A small image classifier, trained from scratch: held-out accuracy 82%.
Rows from block 2 of a small image classifier, named by matrix and row number. Rows with one number belong to one neuron. Each number is 128 + 24 x the weight over its row's rms, rounded and kept within 0 to 255. All counts start at 0. Numbers have three digits each. After the name is the row's rms in percent of the matrix's.
After each neuron's rows are labels from the 100 images, of 14848, where the neuron reaches its highest value: "responds to" is what is common among them. Only what is clearly more common there than usual is listed. The data: single printed letters, digits and signs in grey, bent and noisy.
# fc1: MLP up (model.blocks.2.mlp.fc1.weight, 1152x384), inputs 0-95
# fc2: MLP down (model.blocks.2.mlp.fc2.weight, 384x1152, transposed), outputs 0-95

fc1.501 096:145128152084155102142128096119167121130124141105102167160121150118127113151107162175117165124147168123135109118138118062133093087177092111079151102143143086108094154159101098152141144122144125110145150112125110158086120161148142154145096114169103096130140136136181136084123125143145118138
fc2.501 099:119154170163127133123128154107131145130175173110090151096146143089153096127142125124143141119111089130111126119118140114123152095120111165119114117134192162181128163048106113078098143121107101118121171119133119124135150182142118122140137135117147190121096116117125146108143096136104128129
responds to: italic

fc1.552 100:083137121128089104122109148156078044088165133109103127122143092081140147127121116142092145165145128138072100146110116145126153104152104137165144131133128082118142132136113150100148146099118136110107119144135130115068140135111124156081111158144137096082137126151130110100129123139116097127
fc2.552 078:152105126121109120135130099125136167147082132139100116137179123087161147165115102149135134123094149122125140118130123120112124084134111146127072133127115108122072119143146127135122140138126126148105168107149143136125144152145106123091180117104108139101189101116119147138203104112103117119
responds to: small letter

fc1.652 096:122102118128135193112089101110093123114086142155111089139108109144156087110124129131129125082098131097161104131149126127139104090124132119131140144156177182101099146093134139093123135149139137143189078116130132114138104144109114134140162114087089090165086177144209113153140153139099151129
fc2.652 078:121145084128111141173131113107092162128170133169146178117103116102104160099103121102134097104111183128078120134133112098121118137101146123139149104131091117116141106129135091116140146141155099132138112115141151145111127137117117095132125115154155158108112100108072169117147112105123132116
responds to: serif

fc1.761 100:145136106111151107122106137082112109120101106103125118102091132127110134146097127129101134133120150101158180106124123145143156136125155136096127123112105093119177090128146143139097143116150122150124124123116040110143127149187134127138116118143134112119100097152107092085133177146101117148
fc2.761 076:126113102188128146110114097115149167137156080109122115130147159174137133146119110159177172112113145156121118143137135139097136108091143116140149121098142124161132151150121142121172135111140076142166106137104125161115107112142115131125145147120128104093153119099122089149126116107147149118
responds to: digit

fc1.412 101:104102096116131081102122170141177136091166136130130143157070123165128132142149128159106117133113161142165058113076177135142138141158123123134126125131152096114153187106113149113127122143102119112104086137159110101122146107104137069104118134094085137099150176089093100116075126108147107162
fc2.412 137:164108133096156125110122183133148154130148122073101136112137147118074113157132149181154133101135149134130120115142094129092112102122170127127067133110089115147093129121127146083145110147106135153190125123140094155132119112133076159131078088115150155124104124148126088133128131131127120117
responds to: italic; dark on light

fc1.615 103:108128101149108097123142147164147148071155163104106116100104121139135136164136079128118165166149163150086133111112134127149153108137101127150146124133101134167137112162155117124159105138145106180111136122137109118175083142109150164121110126125122101100111122088132146113123106115166110137
fc2.615 111:120123122161101114118134152082122113161115181115101142126085070116102104126116081133127088123125163130144158100101141140117128170142145129151149101143142141117124126123135150115102134128154103162136159148101169140165179110136115123158120117128132125107143132121116156088120137147117109133
responds to: digit

fc1.177 106:119127135133113081077125146092153117154162122121131140119108133106145101123130165112131140135175124150128136122080136121186125136124143112129091170129156193130108160111066150137110128128163105127122132125114093118137134105174146103172102156114073145112136171140136173058132120143125144113
fc2.177 109:126164109128134138103147162096162092167178159108110117123123128124137133124126113132091107122119109138115082116115115143129119121186135187158186175153122103103168106151119144160128139140105113116086116112106134149143164172133098112148133078142105169124112109104115112169110146115152131128
responds to: capital

fc1.366 096:116160148118106115151128114071144114117141146174103114147114123141135114126158097142132181090148137145158153117100114138168140126143105126094145139136083146105103146137089094121159147110102085116084111146099129078080145111140107168096125121118112147125128149129153126157128062146132135063
fc2.366 102:141102125137132130113112115142194116116101148149176164083132120114133126090112144093081110129112131115127171109140127131128131117125101142150131105104110168126101142139127097120107115122161098130107150140142149092108083167096139107129149186133135130113123137150120105124130128089105128107
responds to: the character =

fc1.637 102:091135106112122132148126120128175134128112115125139108144088136080159133115098105119123160133120161101119149093131128110142152133163109105087146117095097157160114101096161142115140140164139085147155084169104144211098120095136107172151109129139138106180121163113127161113140131110124127125
fc2.637 113:133080078185115151172111142106141136154141127124102117123140129168118120112098132116143127138111110128136135180144140093120126136133132130095089122123117154134141108151127129145132097133119141151114132127139140111171153157112167085127104103162160126085167133117143104148110100143164127144
responds to: sans-serif

fc1.282 100:120138139133141132135093114127106095138112177164136129132103110129148136104162144148165129139098129114125171136130125070135135149110101115117108118123137122076122140142143129095078133136112165163094094170116095095145105089145124144191122134135131132118131130125177165154120144131173153151
fc2.282 125:119179108115132097133135082166113093108125145152097103113136100156161156122086158129080078119164116127146127129143136147125105142133162108078144121128086115131148126096110142113130196140160140116123166098106132119103097117128121135164126138119166124108097122147125151104152108149131151166
responds to: sans-serif

fc1.169 100:133122145148156165149109135200137113118101105117108096122100144142097161149175149171121117118171133210098107153084142131144122151135118161149095098165148139125121156115144102118148135111123139107134107183127105130193102140137122078144129118116114162142113122109111114149111113117151150178
fc2.169 082:129091094116119108184101116092166119133118164135127117117088116143144127134148151138093085150121122142094146129153142143095126106126084096151126104131106120107103121123108141126117125112109159145181119119114124114094109151117129120144106126118148117140089147127098141090149140117139135141
responds to: dark on light; capital

fc1.293 095:134136128148132115118140070086104121136138117138116117142114149128151167110141127108170172138143131114119159096095134163138157149146130174138078156108177122147137117139154155155132127123127149116071161140136092172102110153118127121133128155129145128152104118167151126122076088096159170119
fc2.293 088:169120110152125157110122165089153088149111210148099119156111159105135111151108130120062094093117126123100121142142079101139162118171096124173151120134130144144151155126142114125147147111113135119117141119120167141133123117168093108111106132086111139130110141162119096099153122107150117123
responds to: small letter

fc1.211 096:179128131099101120133160099119145137066109133143162168102105105135137154099129138122139132116140090153076100139153139139148158143074093162120131069103148147138140178125142131080104091127109142133135110171132140087120091094153125128133121126113097077080076152139097118082114157151147073143
fc2.211 141:116122141110132096088116126144124147116153097152134107169143119174116118109160128086123096094115070128166124119092080133116141166141110126118146104119127117122127125092136128163099164109125134162091144143129117122147159136120126087074138218107178147125150133131132150180150106137097176118
responds to: the character @

fc1.113 097:103108166144116131142098143127139108123147146147129106113149157066153156132154152170159114123152117110136119118138146135120129099111116139087144142135126110174153134140062133160114114145140112137127164112117110191116145138111118105103121119131133135123150137140080149130126070081100162177
fc2.113 122:139146057169094134089132128130147092104093120126154088107117123168104127132114130111144128085121137130182167138111110144150118099147115149151122134133131151123101173156152108099118118131122155115143125086105155093123132129139124113112109163136108142110115132088167092092143141149129155129
responds to: bold

fc1.611 097:152140125146141203113134088152164120153116115107158146115127116138133104098154142107183127129082104132130136086137147147134155105109116089102132122112136152110141140148106167112160131122155117132108088151152139161112121106102123084148096154114121078124109138130129125156123122131147138121
fc2.611 071:076091088118150119140098149108087127126137106100109090134087131153121163140166108176163147159120138107129146076159115146151133126109185179172095112119107149118146112128157118131094134154107096121117158103119165103137098165154156141156139119141111193155133129114144149143133107144087129098
responds to: serif

fc1.441 091:148109124138119105158125109149177094108099126120136141173168119112097160104137151116113143087182155104115151113105090162099146094093121128156111089133123134154148117143122150144120126125103069115120115103137139120157110130143159131122146169167144070126164118131086120096084133075145142141
fc2.441 077:150149176106157137123128143099101155160146102141099146158132124111108087095152124142137085157134121143135170135109150122132110103093144126128136139102138105116139149109147118040139073122110125125100125158126158157173129100129126104161131105084144129127107105122139142163125112125121113176
responds to: small letter

fc1.599 103:123137097144118153154160131174158106155137115097102098095195131155107121138133118132088133169143125102116137117118113127120128132111131162155125104174147139128125126140099144129095128153124138132149140101106092107158102138152116143164128092108105129154129142128124113099145132108089142133
fc2.599 099:184127145116117158101180154130127113134129063127124107125105148131076108135128132141138064119112131099120144098138129181137126098102127167113114159127117051089150119149113151099097153155102128178126088159108158159092111099099131136117124120164097111145160121141132102109109128130111148073
responds to: digit

fc1.398 100:119115159160141120137135112122096127157104101096135113156100147114120121115139106090120086163115135124156150130132105117139136131133138141125150112132143141103151089148154111115104112094168132165149108138143160118153120157146157168095104135167159061130152169121122156115120107091139123155
fc2.398 106:153097101079133113126074135140135127106128123161123163119116145119119142093123100092095087134136147142126147081126106143117134126100115146115109111166151118109087137162157140169191166120136178138134100135118132107108134081089097102114113101119084142167086150078106114170137130135140148108
responds to: capital

fc1.720 106:120163135155162163113119118149138153119093141147142152137167160149165118122130118159134179159152144152143155117129115150139126099140109127091117088117107125097135165126178120106145087172136173157088138118118132137137157112101105085123135148131129116140144128137154146143134128128190163144
fc2.720 122:136164128124111163143099155162121100112154111138144132128137111133107139100092132103113152126123160135104111176143151085109119150100154119147113134085135127144113122154125168143128158100103125118136146154160121149182114096127140094125123104108082169084136145106150105103124154108104143096
responds to: serif

fc1.349 097:121149128121113138099101101099128139098119106157116109135116141107160142177145083143099088156148088151173144129168153150149142092062120130137132111109143126120141179147130102083132111122152131165118106098143097128121142118129163131143119119189123140091125120157134135136111159120129110147
fc2.349 105:162117182099101160095125137146137142142111072139086127138089128139113129104159151174152166110138136135147146167106094144111141121166089119091122139148174108109113136127110125139124117093099175105117127146125099148122129151145155101101110133115114134110118100092091067163111140163125180154
responds to: capital; serif

fc1.718 104:108101155127107156128100178125128131103127181080130147141153152176108111083155132165161103137108153137110073122101125126126142075120147114124122129173097075157101123146115134124130131142086117117121167173102099143092114102125122132140134122092132117143119148128099115115133109128123145148
fc2.718 133:145094167150142083155158109153123137122115138130071086093136127130104116138101134129121097115148139112140117103146136139123146130105128110144124151137150128146098164121139142107136139074139112151095125099167118112115094142133123165140084153104117101122068103140160123086119118096111129113
responds to: italic

fc1.510 098:153155121098192145101149095126120141122099149090113159104109149137112149154143156130138150103153129155144135154118142143143133151149127106108154127119119177144139147113121176123149118122137093118152112110156142111104137132132131156104166148107129152161112154138087157083095118123132177138
fc2.510 087:128140128164112125107097159144127155132161149153130135115103119151094142163130162119154122167129136110143128139122115138124158131087096131099135128129092102142122119143136155124088164119148128134120152125099139129100125135169137107131114100108107115130143131064156173165148146142106148094
responds to: capital

fc1.479 105:103135121098149188088115076094129116095170119108146146104150154146118121141116119189116094160119129089180101104126128199174141183114107137130157126117151150139096120155154177133101127155136118142126125182121121103147111151143157149145131126134125107165086172171146124152101079136102131155
fc2.479 108:160145125115187091125146128192132123100140116135124155150099110120127186143157113105170129135102056113107103153132131118166108126079118125111195100102098083108125123088116125141099153149114165144128149123115126131109109125116126168133125139123131108139167108132132112097162166115161148087
responds to: sans-serif

fc1.56 100:137096214123129138187128106150156095139130135139129176115139097121131130077149094107147120101187140106143143130098106148136140106128113117094136139132121077107085122151158114106158119135085141142138136110112127161153118114119145126161119114152097114100122121112129162152172166125156154157
fc2.56 102:138103158114115106116134153163128161129112126156080087136117137131148120119111134113084148113139119117125124121143131141123135162148122159176117118114140149095113140114111089131144093122129153098099106183134135158102111116124109120101098153160126132145121140127106074088193131176118179116
responds to: digit

fc1.322 092:120167117113080153120115150132139158120107125125106120117072129143142140181157107082107111137125123139135167115120116107125112118077113131085145116131134145162133121113106191134124164109154137113127106134124128173117146140136157151124097107106119134120171124160127147125131114144089117119
fc2.322 073:145109120130095142145111148162124141127153136106107125112150141094124111109139093148110162142103144158143127126116132111164128130135118141175154096153099109162179087132130131148121132119114123121112144123132099117090116132155127140160149127093148149104102156116122171138098122151135055122
responds to: the character *

fc1.114 102:131131132157135163144102104144110127129150132168166142173118139118147157132154139083095128122140159159164138130124190194181154107120128140105135123129114089103138144120092080147125098121107141147145128144181097165135146141162119142138134129095138150152135157126130140140136128077105099126
fc2.114 097:160109161121174173126142122137065094109125158113147164116140121132141134192146103119164167111076150134148123129135086110143127145143150136173125154146102161113135081109132135137177168149120109101142112133117086134144097128139128106119136113123095137158167142134160130138131149136128144135
responds to: serif

fc1.588 096:120129168104099130149138071135107094126115174118136138149132139126125176099086162115136151120140121108135091148126113116157115113110149157156139120097109105141152144137135147153066126097146101125192087124126120119147125162109144112134126126125156095123176097147131103148057104071136105135
fc2.588 109:157102120096169118101141158139147108099173092122145112137127089129164136110117106150145167131202108157117117149151133151153146154122108127153129160114145118118152094106139138177138122130133109122118137112125133105163152129087125161156160128151130120114146138129137121108143119137098101138
responds to: the character W

fc1.297 101:155142148118126116155149103116077131107119104136134129111141078080117142117125108152096167146137139118074143140117140153145138128113095087123081115138135114101073102132162083129105158121118154125127133131131110136091113131130087134115103181120119118086106090101128082107120128105121128177
fc2.297 085:163108141092138118117096187136115125096138137136121147150126113105127107139174113126172140098137145127060153176129127128136115087158139129141158114097131135076163159086088131111151189125084133145129158146145143121168134067106121163141151096115172099127118123145118085123139089110135076134
responds to: dark on light

fc1.260 104:103145149086129113119148099142111155106149153152107116117130140102144098193111154119107160121109111095112131110160128128168107153132109095127179159151187148088144118156138107113189137093114098141142174119121116167104135149103133111131115089120147116111138173159071118099115144099120115133
fc2.260 136:123160105144148118140133155164155132088151132060126149119133089112148121133119115112122121120155116119163174102147158146112140160160151107153129094118088126141149117150177130136105125129129112123146116113180136132117103096123126129123165124102098127107113115133101124164117141116128154133
responds to: small letter

fc1.634 107:107098106153127128111130119169122124138170072148121052151133128141118164164136117121149119102115142107188114133148166140140144133151080157147123097152086145098158089097106147148120118103140122110116150102143132160152090142158111094130139102128111093154149123113152088094146124115140121123
fc2.634 113:108137116150120119115108135097146101117136096060137159097103139081149124125104120097157126139144153107101132129107119131131111143164147146141135096131103092115149101126126126122094180154136134161130125168136103149158146124112106114133113100116162153132137120134101168092098120129134094158
responds to: bold

fc1.702 112:101151136128151122096140175114135123181100083116125160149115105140140121107183134123118082128156137124097162130150131138165142146110098103089103121146060104138138137140113146119122114124155135109149110115128164120154113112135186098142087114117126109149149129156099125120113087124171133154
fc2.702 166:135140113143117094131180048111136137097141152122116119104120116144110131129072094103137174146092110148155121095117109150108090140137125090097139157103175106118141149103146109124060130154127164110130106100138136104152141134126115095122180133098120118152095160109110123117083138129132133108
responds to: sans-serif

fc1.98 102:108126153093112138126105159116103131179129142129106142095123149156124110137095105169152136171183119131143196116084137144150110153116150142098121135193172125077104119118126146105119164123134172102119120136161117110109116164094119114168113123120132158138100108141156144134125123132126104119
fc2.98 125:179116144166116150131106145129103145163119087102159077131105139108135104138119116125107139116124167121107094151111106098108134128146100106143128125168090140139160143122118136187148127144087100140163125140103078116110121142143108132166156121092158100083127138139121116110109125133098147112
responds to: the character *

fc1.144 099:151108122106106156118120061115106127125132123066117122102138121121081121123112168149114163150132133126121133118156147100144125134124159153120145140133102128166091131151116136137153125144149108111164124119157149086152125117152127149099117101114116109113105163133155094111143145124112140122
fc2.144 109:147099152154141136114111198148112167152120135072122151106114087102136139147100105097159113150125105132139167125121128128127093136127124142070113114137102155152135131152143125142163117149144159118126060130129118173057115159158150106147113132150148146116119153136087124087117090158147162107
responds to: digit

fc1.167 101:155126123152160115091147153106151199139119155112115107106112099137105114094134136151100173150164175125087163141128134155142110165111122146101139117123144120171124122140166150139122142139138120124118130117139140072126106193113147151131081117125161142094154115093149153119150134132164117126
fc2.167 110:098123144114121182116133120155071134134098114115138130130126133103164143147118116129155122141108129113153103135143153089114117134157110107139103143093091119108106113114125135110144142091115105106134144173097095133112106107143137140164150152139113099120138050106162107096148140158084166085
responds to: the character *

fc1.740 093:146118084116123177091123144114173127117125104136124150115133136127131176139160178126124147168138142153128132119107156121135124118121116122147122109130119164130119142136142115119126122064128127131106118096102095147140132149141130148155082168107073148183149129065118111116119145131117120106
fc2.740 080:185138138115134118093117145136146096157133113129120133160124117132100136124172139105138129135122110133148144130126150154143154111161111171076158118132143124090152100139115151128114127110156131126167115092123083102095098142134098142136135113097123162129136145134167113139118143122129108172
responds to: capital

fc1.159 099:142095195173115108150130102097137102149171130145181110085136160091106110112141161102127172178103093154120118144115097119131097131112144087080146138070111117143146150102085145176121123099114136138150116180166165140112108109165113116172125111150119129135130126129140145156130164132138095104
fc2.159 085:139113143084145111121105125104154103122119145110106155113141118177108178113137128132115071071170103136113139123135160147129155101172116118119138127191145162150117161174145137079179131142135122117130150110107122155146123164135142153137135134132132132112104105127152117168137128092152113089
responds to: capital